Rows from block 4 of the denoiser of a small text-conditioned image diffusion model, named by matrix and row number. Rows with one number belong to one neuron. Each number is 500 + 25 x the weight over its row's rms, rounded and kept within 0 to 999. All counts start at 0. Numbers have three digits each.
After each neuron's rows are labels from the 100 images, of 14976 (inputs lightly noised), where the neuron reaches its highest value: "peak on" is the class under the peak. Only what is clearly more common there than usual is listed. The data: rendered made-up planets. In brackets: how many of the 100, against the usual share in percent.
# fc1: MLP up (model.blocks.4.mlp.fc1.weight, 320x160), inputs 0-159
# fc2: MLP down (model.blocks.4.mlp.fc2.weight, 160x320, transposed), outputs 0-159

fc1.45:492518470519514489501462465511534506459508481501504529531532483468488513474518519475513499529491499477496501456476527466456499494481492498492541511472465452457520496529462567493470528504515518477461540490496492459537511475493528495497483503503541518456494493485479545495510499480498491482489463572482521438516467501479519515496504491488520506495484498497540488480466491505541524514490512521470511521503496508492508482411474531471549457524483511505530495511484519471500502466492522
fc2.45:503498489468526528521498512502501519515523538467466487522547477526528504505545479429530545545477500495477483534526503511484477524498487512456462536478501528540494498523516505467524536500530495452532515495524515510483488513487503481472485485502467492475564487497478538449516470494494468482490536484491500515481462550507482478491497532490521494508481497486491501496520524470472504485438433516503483488489511463520472509477527495515507532526500464453473476520519499497510495501458548
peak on: ring (34 vs 2.7)

fc1.275:488495525511530547462492535505470526513510520495542484530501519476465479490532477503493473475488505491498494487500549463455470510495542458468480522477499538461530467506502482523475480540481525479490490513508504516491493499499499502439513471557469528510494502485535522512490493482605466509487522504462477518506487527517524518480511497480455453489504529475478518508521498466506538474507495525501469544523494505515511481513473531456479484497495513493454457521474488505487524526483525
fc2.275:516467510488535506450466506492496466490505522488551523469464499517536500541494455526483520477498496570485521544499500546502512525478511508530483516475506477475522505504418489487495480492528504539495517461451494511482512491486456488507490516481492490525525502510503527493506505522482460484533476569443478429516509499491493481521538470483514511445493529514506474528485529517470513535484491512501504479515481492492515476469523518516502488515491527471476477510490494503532476449497484
peak on: planet (69 vs 22.7)

fc1.200:495446500455537457495564502516519517522501523465541543465487512498500478499509522454505491496479496472473546471496527544486495488500472546496550518530536424501522456513491509516501485505475506545491510493485513485525508457505492529499471487494499525502479516478490503501529503510484462462489494514517533479490507552536523437496509524500480504499443519502540475514490534532462473512496483486553498512472516525508527500495483531499453506508537491480495519508499494456505474495507510
fc2.200:478516548570490500518496532502501544462491524473490537490485496558483477499469490520519512493488481467498503464525498505477529493519503465503530528511549451475504519500496479474510506516582516476508475486488550457512459497507514506545481511528511492504503503504499497482498539507514493476485470475490503504521487478498495498526485547502442479520495513511510497539471514483464525505477577497508531459508447509502459496473511515491435522519473503516478501499501459527488530486503515
peak on: planet (52 vs 22.7)

fc1.201:430505505535540494479489504544546467523504491526528534473484499509509475480508515446525487548499507489483480471511497451485441503508505515471465490479512563523495509489532545532500520527465489501484498517510498496531523470466498471531500460515490539502437460530461500516528471505530505485506492514515445482511504461447511509498491509511494523518485522518459481549468505509503501518489519490497500529528452480487513469502512512493497517507517481481535517500508470494546463505512535
fc2.201:452474503510500464537507467521501436503477448486493525508493487508514459525483518532502482489493491467546489474549515468492496502499519538478539514488506464453552500500507510564527509489571477499520484519467487494490497500471491479500501547481459511510494479478481510475480476529498486500487506532546542511516502500526512487501512469492516501510476499477518496491504502538518457466464501480483462523543452527514525494488529510507540484514503473459544469488530487493523531505542536
peak on: planet (100 vs 22.7)

fc1.13:495472472487505518476525531452495490506489472510470490470499550478492487504507516495459488484515506491517512531444524474495486471516449550483502518465507500503525464475449512507485500492477472458472502511472484505519462506512486493471541516493503517507462482543501506478506519539478499508531478438460523486494524471509467516517515482557494480509497567478494485531495531526491460519479451507501514458482488495483481481512511486541479512579523537463518508520500500548486495517495510
fc2.13:478543457469502496530521514497484482478515497515463513478518471491468498478494507465472486507456511574545467525514508521483525465533451462511543483508502477516488461496474548491543498487492507481501492530499492504535495455497526518532495477490520485480513440496500448483514457480511503536474476467510513481474516482496515492499502513549509485509499517481500486552503526457513505459480479555506523501550515482509519529508504517469492478487517474462547516490508558495470516515481489
peak on: planet (60 vs 22.7)

fc1.120:489500506522498481513510478491475444481518547512533511470503475520487530473491502477500510496540442521532517486486477484505516532503467520491518512495494491477504471515519465478490480506490507475499514515460494488468476552476552494482486508494452474516494479536463547497508529512524494544478515501486524477488523516480504473530527503478456508498507489485539489502545489529530489469526546504477543542495444466501466505535516481491479478469441485528564515494464490463505508513529449
fc2.120:500456506492487482478521559523521524476493516498504508496460487529543496464510500529501446520482426476539471522517530544469497469487520481543481512465489499501523493513484528476490505463492474491489507480477500500532496511515476510512531523509519542500510491492500474517535520476501492465523501502490496522495509466511517511546516531488497523565497449455494488490486459503465522461526542500551497475464476518508482492486537499471467482489484530502565495530492496493551527475496466
peak on: ring (33 vs 2.7)

fc1.212:507507493488515512481522468447468521490498501479522512469514526468519532512481550489532501482523508499472495527530497504550479470522475488498530488503511508506457531499506499486457531515486500476543494497483441462454540545496503508496531407505511494471489530516472498523532470516508480509510528514568500506513500496507509545531468524480476493497537482481503557481560495494486496516488524478521488463515485483550498524498499520525557481496516467481490528491518485501466488502514494
fc2.212:472527521476518501470482530484486550487474529493477500509506525481508488491484482486509534454510461513493459501501509468500509476518518503495490492532476495508507505509544509489534474477464548487513466486506510479509499491542442452516511545538517522471526497518483524489438508471481490534519486477517470498497481474493435477526477517500507528521502542456527491477531538505521497503540485535482486531476507514518511575496527487490515525497477546508513568472523486528479499501453494
peak on: planet (81 vs 22.7)

fc1.216:462525479518513487494515528481490502520487501517495503493505494485512508515487470477519530487464511513506477487478430538558515519465503530460524492486481526447470479507493519532484504513510506493492506503445519533479443539483558483454469570529453466494456516523449484453471467499490503497507520512452486510509546493511485526524534533514482491524496523524502489512536468511513522506458504485504487499509529511491504531554513464506487476506483523493479524493516494508527494536510472
fc2.216:460495501469499456483518495505481467539494512465531509503518520454546497518502472488507529449506512435497539495505444525476477484490517484507480440501518493522526472488504475487478553470470506493527490507481500518487536491456515508462483555491495535502502490507478510530453504470521493533537492489504537490529495490496472484520519488526498518491496514531522510474557550514500470506518481521525470528474481504491521497495530474482501527492480505488504506504533483472516461532536419
peak on: planet (54 vs 22.7)

fc1.112:458480524494477552492501491448534527522518483505521490498491505516516468474549525461545515508480524484473489506473520495503539469524509514474514544494484474467518484512469520470484484484477469518507511485537494497514498504474529485469524461510553520493517502535529459529522519499502525542487500478504488472531476477518494522514478516526479480514508478503533455505498545563523513455495481469493505548528518520552457505466504529543508496534539464514490479543518475461510506488510482
fc2.112:442500502493474518486517536486535541525527534493484519540485493513528508480495487520501531487450521520504533477475519500533518490487500562472481478459512548479447504459502534523489468557502512510480484507500512504510512531447476463519495468500532449511453497474473541493484493480566492516473499546524507479491506477533477489513475504482515494453513516504519523486549506513452486511532518544479536502512513466491496498505473523505520504517482494534456496502506499526513488538503492
peak on: planet (100 vs 22.7)

fc1.288:512544471490456503497506506540487478493471506524488490457491504521467515476491488470539507506460521506514536526477459493536505529450478503508499500524516536494511533489552508509487514524487508496488457514509464507510517519468535518489465481497480495536540504488485494535511536498478507517504514505558468489457503491456439447482491534467449494497495507546508522488467509455506492528518482489473505468506518501470528539526537486518459514509478446523518545472501507478477476513467529
fc2.288:519502533508481466477547498510507527486480511520521490546481499496509479514499481544520464510490545518528512485525465514492474516469494501449476465503492501486472512463461512532510548469450508542486464529462502508483463467462503482483480523468510532511511497548505485504509537468524527539518487543535499444500496523514502470478523473465523497467548508493514527465521515519525484498480531467535514495532493492514524494459478494524525490451512536497479491515488536498515564504489507
peak on: ring (35 vs 2.7)

fc1.43:501479508447534510489496522500537480497497484508472530502485475526508450480485512449513498444498506484478497499481440461454549503510486480474498456476460520480507522508523521498534537518493509498532546519503484501511488480513503475431500483500454486550477469499465498465537491518497463476490460482528505497491476499459481493475507531473505494508474506508481488520482491527548488464530511483502512497500486475484526503488529430537463441497464479457492483518493503500533508494515484
fc2.43:507486515513497509486515462518524485477483496552524501499494557462512497543539502494496491483521489535544483506476470516512453537516493538517509542477513525459480509492550520523482521545511476497501556528501468483528481526453483484545506492500505490519496454522486442494533513522516472473451497505487449535499503527461505527485492539465512474494481513512503547549537504496489518474511471487485523508469488527521537518505515541498508491504543530457496491545503522506489521517511514
peak on: planet (49 vs 22.7); ring (37 vs 2.7)

fc1.299:496491500459492526497485481473525542523527547482501517509554478500470489500477494457498521529469480515500517525498536478565505475551486518532471485484481475500505494450496531501502502471515489481495531504497524542524565465525508491491504529492497530457493476572459499480538537528494511492463528513442507485484527543521530494463513539520517499467542507532517513513507504524455485463496501518502522481481512497495494526505519499489492552527504511465497485500480486543471491526505513
fc2.299:543489452492510505498510536503478514465478512468503522510523508525521511526509438488493484570523494544489486477493524502463476531502487475532468467456592481482492512505469483491504495506494511517532506535518485494483482526539517510516519462479525543497485511524485498517531532487503499543506492545488498494457488506504507490489510497493506536498543496484495507499475435460482500508450476447529511544495486491479476552508467508492515493496474492478504496467535527512529502521454517
peak on: planet (60 vs 22.7)

fc1.209:491477469453506498482496477487485481490533473480475453548523484481513514475494473489525506494507537559509541461528518451503489506502514472465451486540476486507490504526534525519480434520491505516503524514482503510509495538528484516512484453488453527519501459480501483532497448504474509516489502489478505557522460491514458518508480468484449465493489515488517511482511452528508496478496498520484458466521495447523494538523483484455508503482480524493471468491534529507508515527472508
fc2.209:553533492506470488520527474511508487491490480536473542487503477482515520505519553500522523484485519496478498494491516490463487480524517490510509493531491482460546513432488514506499475496486498454510521470460533499520507514521513514502444499549466484524480483456496475460500481555536502490517456507505525520465483519458500467491482427518473502474498503471536504455491500494487539505481516512509498544507519531489472470462474511438518498489510472551525482509524474499509508528494532
peak on: planet (91 vs 22.7)

fc1.163:508442436489520511495494467482520515513458466504474501487498490517541461477484510506494464506467507538488521483513463506484494489478512529529502441518500499471493507462535499500528493474481528537510480497495497500539478513530491476496518506477454482481509473496438473490497511496498496487498503499492480526446515479480525476517499502510500472492553484534474509498450462454500474495506499502491451529509545514448540501536518527541496500548475528424465488538477488515488488491506496
fc2.163:533583475502550504487517536514483511531550437463513504505532529479475473452533439506517494513485495475521490536474481491528494491488503481480485538502528505482525485533496515476507503491469494513502520504561486514521521492495532474555535524522496501477464549499489541477491494532528498515492510500498481549443479489512451491495513528461495504492536465494519531485513518505476489487514516492508470477512524503511483522537465489486486487520473456472498493517468498456510487515490479
peak on: planet (90 vs 22.7)

fc1.155:529509485491465501517514516504463477492511514482498494513497490498511473505450473492512495529512482521507494513478506514486507512557514498530513499543529528512502479504489513532515493455511554518523505484515435477554481483515524489481548450498508498491474472509539525456470534521507500486491521545484466541535512461529495461494493484479536504510523556532467490563465469518473518446500475539511502541468506504492476512473505512495494480535544464458536503485490481464518487502487495
fc2.155:516499514503509495493493460527482477452480523530491478432474501513446482498505529504453506517489489495493474517475480529527506481501484520467497482468475531470528496495481483512486439487513520475505517466483467483515495482506488488527535533498531508522510523463488428580487490485520496497512532517465526525535508540522547488477488478457518482510481551527508539503512499506505493502496484476489521500526502523474479483481493491487498532439490545503530509483498486474553524448504486
peak on: ring (30 vs 2.7)

fc1.254:497443509464508474473490549512488505525511494525473514510478516515489457518485480500501473450462472475486479538509487486475520493475533471516494446500533509487485539521516472526527495521461472507491508482488487493500516501517522504525514448523507460513465478558481508493508479505468482527505480558485494546467503495468466495512479481505495458514489524470513465502497479500523506487529488506532480500518524476518483481455507538544499460531532467469471448491530500458509547513531451
fc2.254:479495514518488493488507472482508499509510477489485520506497507476503491542492532527499489452479527482566517502453553498485512524501530559538511501528489500498507520516489456491468514496495560483522470512511482513473488505484488502468497565500483527486516483506506465517485506480569499514471479523534507499484507471502519442533486523503528526477502487466567524483525487536506468501542515538516494506497512552457492483467511489465482505480483507525483450516476485512512518530559463
peak on: ring (47 vs 2.7)

fc1.110:501488520527501507499557500484493481461451485441504526485484473508452486534456520506452461468474490468508468490505504534477495505480512475527510462541477510518503537488463527493497499488512490495472527481476560527491471472526515500511470500455467503521523467518465516511494467487514549437451463521503478445507517501519505543484470543523493510496481494492521532511503512503503463485492451544476476519475495500488505480539512481504517467496525484505528521476521518508536522500489516
fc2.110:490481488535506538477506494471489470477510556514496522493528523496510513526503480477498496496514517510520502523519506463557480508483497515486547545482520483483482484475488511554477534510504498504555512455505520519516524533551497544528514440494498514481469474491493493476516476470491493543476489455510497509519490531478460514511479472507504545521517505545518474539466468467510460517468507511518542502496536504470509459545560511550490445489473516519527502500488501508494493522512525
peak on: planet (60 vs 22.7)

fc1.269:497537483495521509516513484545498508542521519491492510493475516494540436492475489495477511510508496481488490515490508452462518535483512548474457516490455525463492510517501490539485513490528506512547477509515519497498492472501509511499528506445520479459477522481494519529554503477493510469503465472498509482490487467506470516488535511511540526552496477486496541477457524498486540527506515501550509528453520476523546497448467494511498513566493492460522474494468493492495481569497509
fc2.269:544502495501483524535496506533480478478506488524533512517526510508482534511502530494447481499511543490522526498538480515545498506491529490512510527510487482499512514501532514487477470489535491506491491527532484539465522526545464510503472470432484491502502517510539472521539441524540496479550475521517491501466490536513518492517475501488492497480499522513478486447496492488561546543483499453479540557462481518487520499526546487506518482505493531512560475504485488498465495527479503
peak on: planet (77 vs 22.7)

fc1.94:485516482541520468483490507516497493490477512495515482492493538496502439495496479526462478499478529557475456450541513525547513507507507513515515484530494455510463483505457520488480507492479494523481499557546492473500485455483482495526489470484500540517502491496497505469526461497520483487501531512541502537481534494485467472457487504515511495476490498489505493497449493506471533476464493519509482547464497491490497501471523516459482507492505493495475487481534428408458502484498486
fc2.94:520483497536509479504488479528442517439504537447497528511474478491470493516480488538476515534459482544543528496481520503454485487525541548513497486524494505488476509510563501485504509489466517514528505487526534483484495462524452526489506542470485450488464524514498484511503480504502488511504524474544530545520477470517512499472518477521496496501491535480503531483505567514507520517484550539495515500511501508561505494530490491517500480483503551500508494532532533501495503523485461
peak on: planet (83 vs 22.7)

fc1.139:496465459485504509516464518510513510521512569505487523494504534547503484489498511478480476498498510504502554484483465495490519519473498505477509455533485485482504454506502546505464484512520495470468481506501467484512532498498530493517461516551521491509538476489504500492523521524492471552483490518506561504488469468521529545476529512481495515513474489516499523534479489507523413472512509555536444521486494517516504492487451490494478460489488474462524456487496500507497523531548494
fc2.139:498535515500513487500492474498571494528474570450509482520487511465514543477518521491486504505484521509519469451510485509458494515484517506510565447469486500470520547489506517493484463477488501485481514519510522526465519497484509528483475513523508512502504456493514505532484478538507485454490509505547505508494477548514467498449513510493536492453500491513440486518528519469493452537496506519488457520525526479493443492518501522516507504493495507483498518554504494479489450497468519
peak on: ring (34 vs 2.7)

fc1.71:477527513552528483510464440466454494492475485511508490499535485483514483477495495481490530500518501550536528505511487481453515474497499469495501481483476523487522500483503451516520504507461508504475476459469480507490496512520487504531535544490494482547500482485467499528492471503417482497518509529495498518519532559496501510506485479471487534483535494510489468529496489479523544429485486509502479494519545488541522470540508536488545538453487520479501474500528482480469496492494476
fc2.71:514483487548518505521501557474472499444520492526458493529495489501485492495483503496536507530508471502496516498454477491497504528513526535527504463492466492536575527504472514525488499477553510499516460519501530463483516507520496531502525487533509436502461479528444492513497511467497518513496556457501507482519504473504491524522499470475498500489493497480464502505535520542486481563447492516510486522527509508478485495534458516516524461490502529527509471526500477494492484504546456
peak on: moon (54 vs 0.5)

fc1.114:522495477458490509535489470512483491546481509466459498503529518502449450535506467489508486512536467491517489530537474468470458501497479488521472487508510501499517460482466502497495543567515504500542521503517478497534491478483471508519479473487524479448458513465527492525485496491511480540541497488502462500476504512518489564507467462494532466480506493523498548497477504482511499500497534484446483494530521485496466529485520491482550502539545524474498496522500479466496493490448520
fc2.114:498432510513447519514491533471521539536511495494462520510507483522489502461513504491488523516506484489508463493504521506454474492505519516498455440481471523465485535497516533531484480482507510473501531518506461510514492489493498467525482514497537508466529503474458467512515520508523465513486521444458510540467504468489478483485496494490547523527488483546500447516483473508455476523503505491549535484512504484493447531504540486489539494475498480512526497479517512484457505544458535
peak on: planet (59 vs 22.7)

fc1.238:520477531463525451486489486541479523474514521511550496530497455451518471499507515515534502537523486502508495482491503528494541491510543508468515517490442478537522530478476508470492519482531512518499509500524547455529489499487484471491509511529532475485508503509541493482520481522517539487489462477428484464484512482498503481478559483522534490514489488510486485531513495480482502464539505503482467536507472452537510525433482511460504493500521485499523488503490481485467481462497451
fc2.238:517540494476478437519461527565502545534481548455519514509529520520511487517504515490561517478481480501510463517517502498519480527521476504484481441512533493518509474500485464441527512483464485486491520474518483501511506513479548479539518548545497488533500511429533478498486530516477506506500499503475520468511496520516469500508504494499484493499561479459457495475522537522499529487506490485510476491499518503499488466495470481487502522491437527494505503493466521507495477470502534
peak on: ring (86 vs 2.7)

fc1.134:530483544467500514512497516494516474506523485474476478511501554489485499470543482459526489518471510522532495508494494481487524539541512523455499517534482478489502512505514484530519480534468482523518462472481494505474508541507528496549485486515522494518537510539510520474544504548509504527549510464476524510512548488502505465509510443502465533476502517517488484499553493531498485516507508490525489477499453511551448515490507513504542499524444482536469516498517519503468473486502569
fc2.134:535507475477501527486490495507487504490504492512515503497520524489490526530493527537483481513498468517521524465453479508531405479486510497573485538497509480470463507540505502488442517465476479508485508454517483503495508518518505466550495549504508550497507499472499459493454537535492490467467520526474472523480475527512436519534538493471499551516501506520478459462506512505495496451495490486476500547497506470526512524493489504487520488536490475512490495489488475502517518526500507
peak on: ring (62 vs 2.7)

fc1.74:521550449516498500532505524500520478503473464483488483536493459491486519462512512470481524548476500526441472502508479523518466513499545507455509488507507539493488486455507500474507503481492508479517510534489512481504492518459545505476528517488504512471430532540502548528533512522509491489491468485541487468507474485506536521508500466526503479492526528499468527531492494519522479481475486495535470460491520529499533470461563462483450495510477489518479523507490480478496481487488451
fc2.74:511494512497507506519486486499509478512518506534494531544485539531547497493490505503491476535471514503501495489482493495470507451493559454504505488488500454504482468531498520517505500521468469503493496472528523501519521518473526477485535508466478511483562526516486460461503533421477477482489488490478497506461567515434521492511505504526517460541473509492519503549514501494480494505470498498495525514541521504524507522498514500477498485513576465461513497467441513490534507469489493
peak on: ring (71 vs 2.7)

fc1.68:505497533490519523472515461530451483509510467453498489513504504517489476498472487500502482478466471461462512511488504511522460516492500530517491480545505524470487492523478514477476548473485493533507491486454507555529514534462494493503478470476495485538525500513460489523483458494508438520458499527475466495532525492490487515500517529487454481467512522520479482434471488486508510486443483512520470515535521471520542447492464495508454502497488498436496528502523498496467494498525488
fc2.68:513500500478526547511476483551496566538486518480532487484530480535509480492461517516491508541512533508459483457540494524506499493500511480477497521520484543528490515487503502545515500463466508505503492469548504537504494505507470503486485498517467480518484535479466507505520499521502461458503500524505520512545496471507542498498477474514435530483470509481490558443489514482497482506483487490458503481492511479426485477484555525457472509539478492512514533520520490494521511517531479
peak on: planet (94 vs 22.7)

fc1.149:505519512488529495499475529530539476437500491545498472494499479518471523453511508529491480481469542463519518457469469482520485461448553449489504480499477473520535554553496470523529493496494533481473500527522525484475512494498513499461464515482526495502504526480489507495476496488528494495482496487459514459568524534465460505475534506508503517498495496537470497535469507515449497508482519540485534473491514477522531472474508506519520485456491516505520508478524532471499493500482492
fc2.149:490505486512505526529514520480525493478572520526519521496513474543505496505488558509512525548508517526495505520480500496483511474524463486442500539548515484488488519535509549489519482521499451536537518521524502490482503468540517489513459492511530490479515444485524506505514485490519504461543502513492462453489451547509500521470486509510490494460529481525523509462525506476511517481452501485510468503500489514514517504518472464503553492521548509496484528476512481472532450481496539
peak on: ring (98 vs 2.7)

fc1.283:514476489521514505516508470475500489481493533506504505484459491519544496519479493488486532491489496504545493551513488478479452497527490520512473476565509492543499519497504503508487482545490485518508507472523478525479474502536485462490525539539506542496479493520485513487496487502488463523511477514530530465520512520533505546492457559517514545480511460479534532545473478523463525473511527513477473510499507441502511529452480506552496477528492440529510493460479503509544522513488538
fc2.283:534488518500502540509474507472516513543492509513505499533486507509455519460472495474498489471504485465497552537491520479509498511487466454484495467508454466489516515490503439458488487490498501546509470449483496577548541460494521500494516541486512527468497495489498487560540496489499517501529485514479482495470467521532528472515513475506514497505513487467529519496476488480485501520545562489515510491513462532494510515443512490469497485513504510558502540488478465484514509487514517
peak on: planet (84 vs 22.7)

fc1.198:477520491524506486534439524529525491534510448517509457491501538523457541490454480507493514470528485482524527514478525503485505470502498526469496509493510551480476534509519491479518546507466496453484439524510512539483532498529511530507495471530518512471502504479564506522527474491528484466478490534530480479503526488447502492508478509487492518505446529489526450497467478458509514499508517528489508527489540507524482477495477491529480510517522486503525488534482529469518474458479466
fc2.198:511491492507517478503495467479537488508470496520501495513533496504506453440492473513464483478484511512560532488521515508459512489546506498490478541490559474503459531510472466497484531528519519539492482484545468534467475468513539494509515518495495508471502491485510471487476499484497490519503437526510544459494474532501502516504503493526471461546469487513487522536521487511483456525530490536550521454488488475518485550493469483488495491447494503472463525526528491495522480481460507
peak on: ring (40 vs 2.7)

fc1.140:492518473504462467463491500492572497465493481464455489474496469506458473485475501532475505507482534506497489508515479489518517490527510494540512509488520451511527507471488469523536437472477490545527527480511462508482516541504482512515454473524501485468485456507510511462480514541525486425484506483515472470482522514487534577521508471497485485512510518501458519500539487499547472517496510507510497513502491480524513472516528504490511524466508510527516501527490527491496543550507488
fc2.140:472517503510464469499473507488561508515513470481511470522515518509524463453533462480513491518507493493501540522473494478475463493521533483467483466493504523526521511446521503505454467503492524495492472493519536493489496493558498516501447488485506496504514483519497509520521507512488523540527551538470525511458482489515495517490491487493469438495487516517497511512542490476482476498500512481502444473534500487477489504481462480578500498526545494487465508488445564516527482522472513
peak on: planet (48 vs 22.7)

fc1.19:515520503537486494524475478499535485502507532498528518520511512502592515507516510486515527518491540520477498519521453515501515487488485500492494524492474486479480468503449512504520485482509483493513490462497498514454494492519522482476474495516532468473535501510506516542499539525505492531454529497513480502478459538506552533542493498472468483482578496515529505487535495518547479514484533491479504567487501525486498522516471496478481536487500439522559516524527485543487497506507530
fc2.19:517506491494535471528431484474510476520487513498528534480485513502484513532506514487507513469531535535518490500459500464529445484552486525529485480490472510523485495482495530533475501493497498472449496498517495499465482513539528444521489514514518472494520517505474518467468572488516485471510502506513512470505444488495445487493489453487504499518501523492497531519487492491422460512473536489487538462482504475502527538500520475515515482497478556480539509502521491483537487514523494
peak on: planet (60 vs 22.7)

fc1.107:522538489500517514526510507551485458495470484494508472557481531497505500496526507514530523525477470481513515497496478542520464516497468545511512483531470486468543502509522499491500470458526477501473503482484512478506556469512538523549523462505501491519438538504479482482492519473518499488469492499540541469492500566506488501466507487493524521512498527460525479480491476480483494511540517506527493489481543505553525492442544528480467450499500464483481500530506501521473490484528487
fc2.107:472477452493518508527527493506469455480506490497545519513520465500482505466523503492519534483537461494468495501503478492493505498469470483468485522478475503520511536513476490509563462509460497488524499523548530520517463506506510486490496496527516494494536457505515467505480506517477492494518485533537479505467455480498523487480444540537543486509500507509534504553514526493433487518518484472462520506498494522489449485497467537508505556473527492510493522519500451463523494543525460
peak on: ring (63 vs 2.7)

fc1.242:528487509464485558486475528519446468487498522458510509500484496474532482480509492533513465524440476517481502471525524445513466421476493501501504482495484480473490470518475539537512500515509554511505497506514456523516543474504519479525465523483492518526503503477470533475529481523514521516469535487532489513521480474527539511494509496468485509503539518487489516477483507486524495525504527515530494515527480488428499455461489539505491496468495500530520525525474542467503489484500477
fc2.242:502518509519427481542462493519507492515545496530424527497514539489431476500530495536466464539483473534475503496505517478471505480497490506472466472469530533506450509523496521499485470479523516502500513517518477516472559521507482456516465463493505489501533520509460517508494497494468462493517492515485491494481542513502511548490482549474493491460498519467460522471530530485507509483497486513521535489512466514505496513513542484506459469489485511491488474498478486485514504501452533
peak on: planet (81 vs 22.7)

fc1.213:512499534511514474535510472521467534572498514498520549494472518494499480536509525511506508484450471503541520511476476508561509475546496489483492519528520492496482504470531508550482493519535494530519495467492520549547487515514487506551495495480543518490477518473549516467544537489481481497497474528521516470506508517559489522507481448495497511515498513486541510500487427491501519503524517451479527455493514519527470499501511537483492517472511501505513526533546492485506497502500490
fc2.213:505502493511447519500474523500485553523497516517535487527519496488526485499523499451510512509514488547480507475519530510481448509473495495504500524460478481491526527500471507541540475569525481529515450505510502467520488467486495566495476503510493483479545549524551508497465484510484459519501494512559513498484473503506482514518486505508452489508484491481522503518473503445465496514519523487493532493528520540469493491474483555502442503531465529512526518517511507521521499496546510
peak on: ring (42 vs 2.7)

fc1.69:493497502503479546485467498516501467500507495503491507490523441521488519525493470518468492532536485474511477481498485488493482513502478516528531465564490458489516506524522522455516484505485458476511471473494518517522539462542489484488478522523464519489491524521484530470460496484517522457499525501503467466515503460508531514521487483482447522488496473480481446513507516475491526487486474537515504488524521518512546530544515494511555502550513544468480471536560524540501467483517487
fc2.69:489487490509496483505506525528499455525482520496491544503497450513566477482464491521542496510480550495525475479505520492504489534503499507507507511508512548500513505486479489531497506520524499509523498543531493487530477516497509525507486511491559460494515493509496449495514457469435491504474536499497533526484456522487524470504496507468449478552524517506479506510469455529473519474508477501497474494492473513543550560538534474531504479484512482458502473516531499459496531534520466
peak on: moon (26 vs 0.5)

fc1.276:527521453528512517500491526475464570469472523483482497472510462490484490490507532491516468514493534510454458509495494453539490507477510504542501476507491519504541487523488495470514453464515500510486537431425526504519516495474491503551500461484502505483491508512484493460500506499545509533496479465504466494434498472494435499464522498492500515480460515537507486487471481520502509490532510530542466509500490520524503514502491515527492540460511521502461494493484520475488487488501478
fc2.276:536491498501483518542459461502482480476545523498510455532501497485565487498483519483524482474521525519495536513528575521542518479519521502468521477509485467494489489479530508473484501518494516530488497466455488501535465511488513481512506543517501522502470478499459502510491520480439478498522545486505550479506510555490544469515524484501467513502532530516550490498511462492499501503528500473496498514503453470461553476482486486504529476491493500501465485484504461525521534466530516
peak on: ring (48 vs 2.7)

fc1.80:518536480495469453468560461537505533512513495499536510465452529499551524511505513495538515507497515487485509495457469529556454522481496513505466504501514506453512498503485496496470493497515536489507482510476513527492483506506549532539525504493467531520530488508508501503527526498436480486506520522521475475481533472516508497493532526505469461568530502543520506505523475513494512463495491499466537484487477461509523482512463506491452502518510474495502492502478442498549478531518474
fc2.80:503536548506461499414476533517452550521485481505450487488491541514501527499504496492498527502541498509478508548505489488485525501555510495493478480514455481531531519480534495534479519470490472535508500499495461510479537490493477529531514493505512486502453502484445485516460543514499508494456512492504489520476491512507446476513515483496520498497531523519474457503495492478483496502516503514495493501504493544491504506544526512514429513459461503505531464520508545477508541504530484
peak on: ring (82 vs 2.7)

fc1.67:473478510454446464497505535492501512511524531520513532515481489496475519505514530504492532496472484504458471516513484515492499515504485496484456504500470514479465466471521490440519518537505487497467504536520453497526518469456484472500492519487514438500517523476522500468523542506503525518516498523454483491487491483493512515547487520504534535511495508525546539562507527539467490533482509548486546516459457487512451510491481510495473503493507543500489463502441497507482538515513496
fc2.67:497507499569503520523491548464486534481513465515533540510513481509470537486491471507485537492536463488455539498503482497513535494494489476509540505526512514491468503524533476499508526472479491490492530491545508512539467470471461520474505489510521481518496539443479501487484528516512477466455507491483509476522494530425508512497504528479534473524496500509520545570492512465468521474480510524484530532475491464513471485513487516495486508468514479544508515472502481519500463452493501
peak on: planet (83 vs 22.7)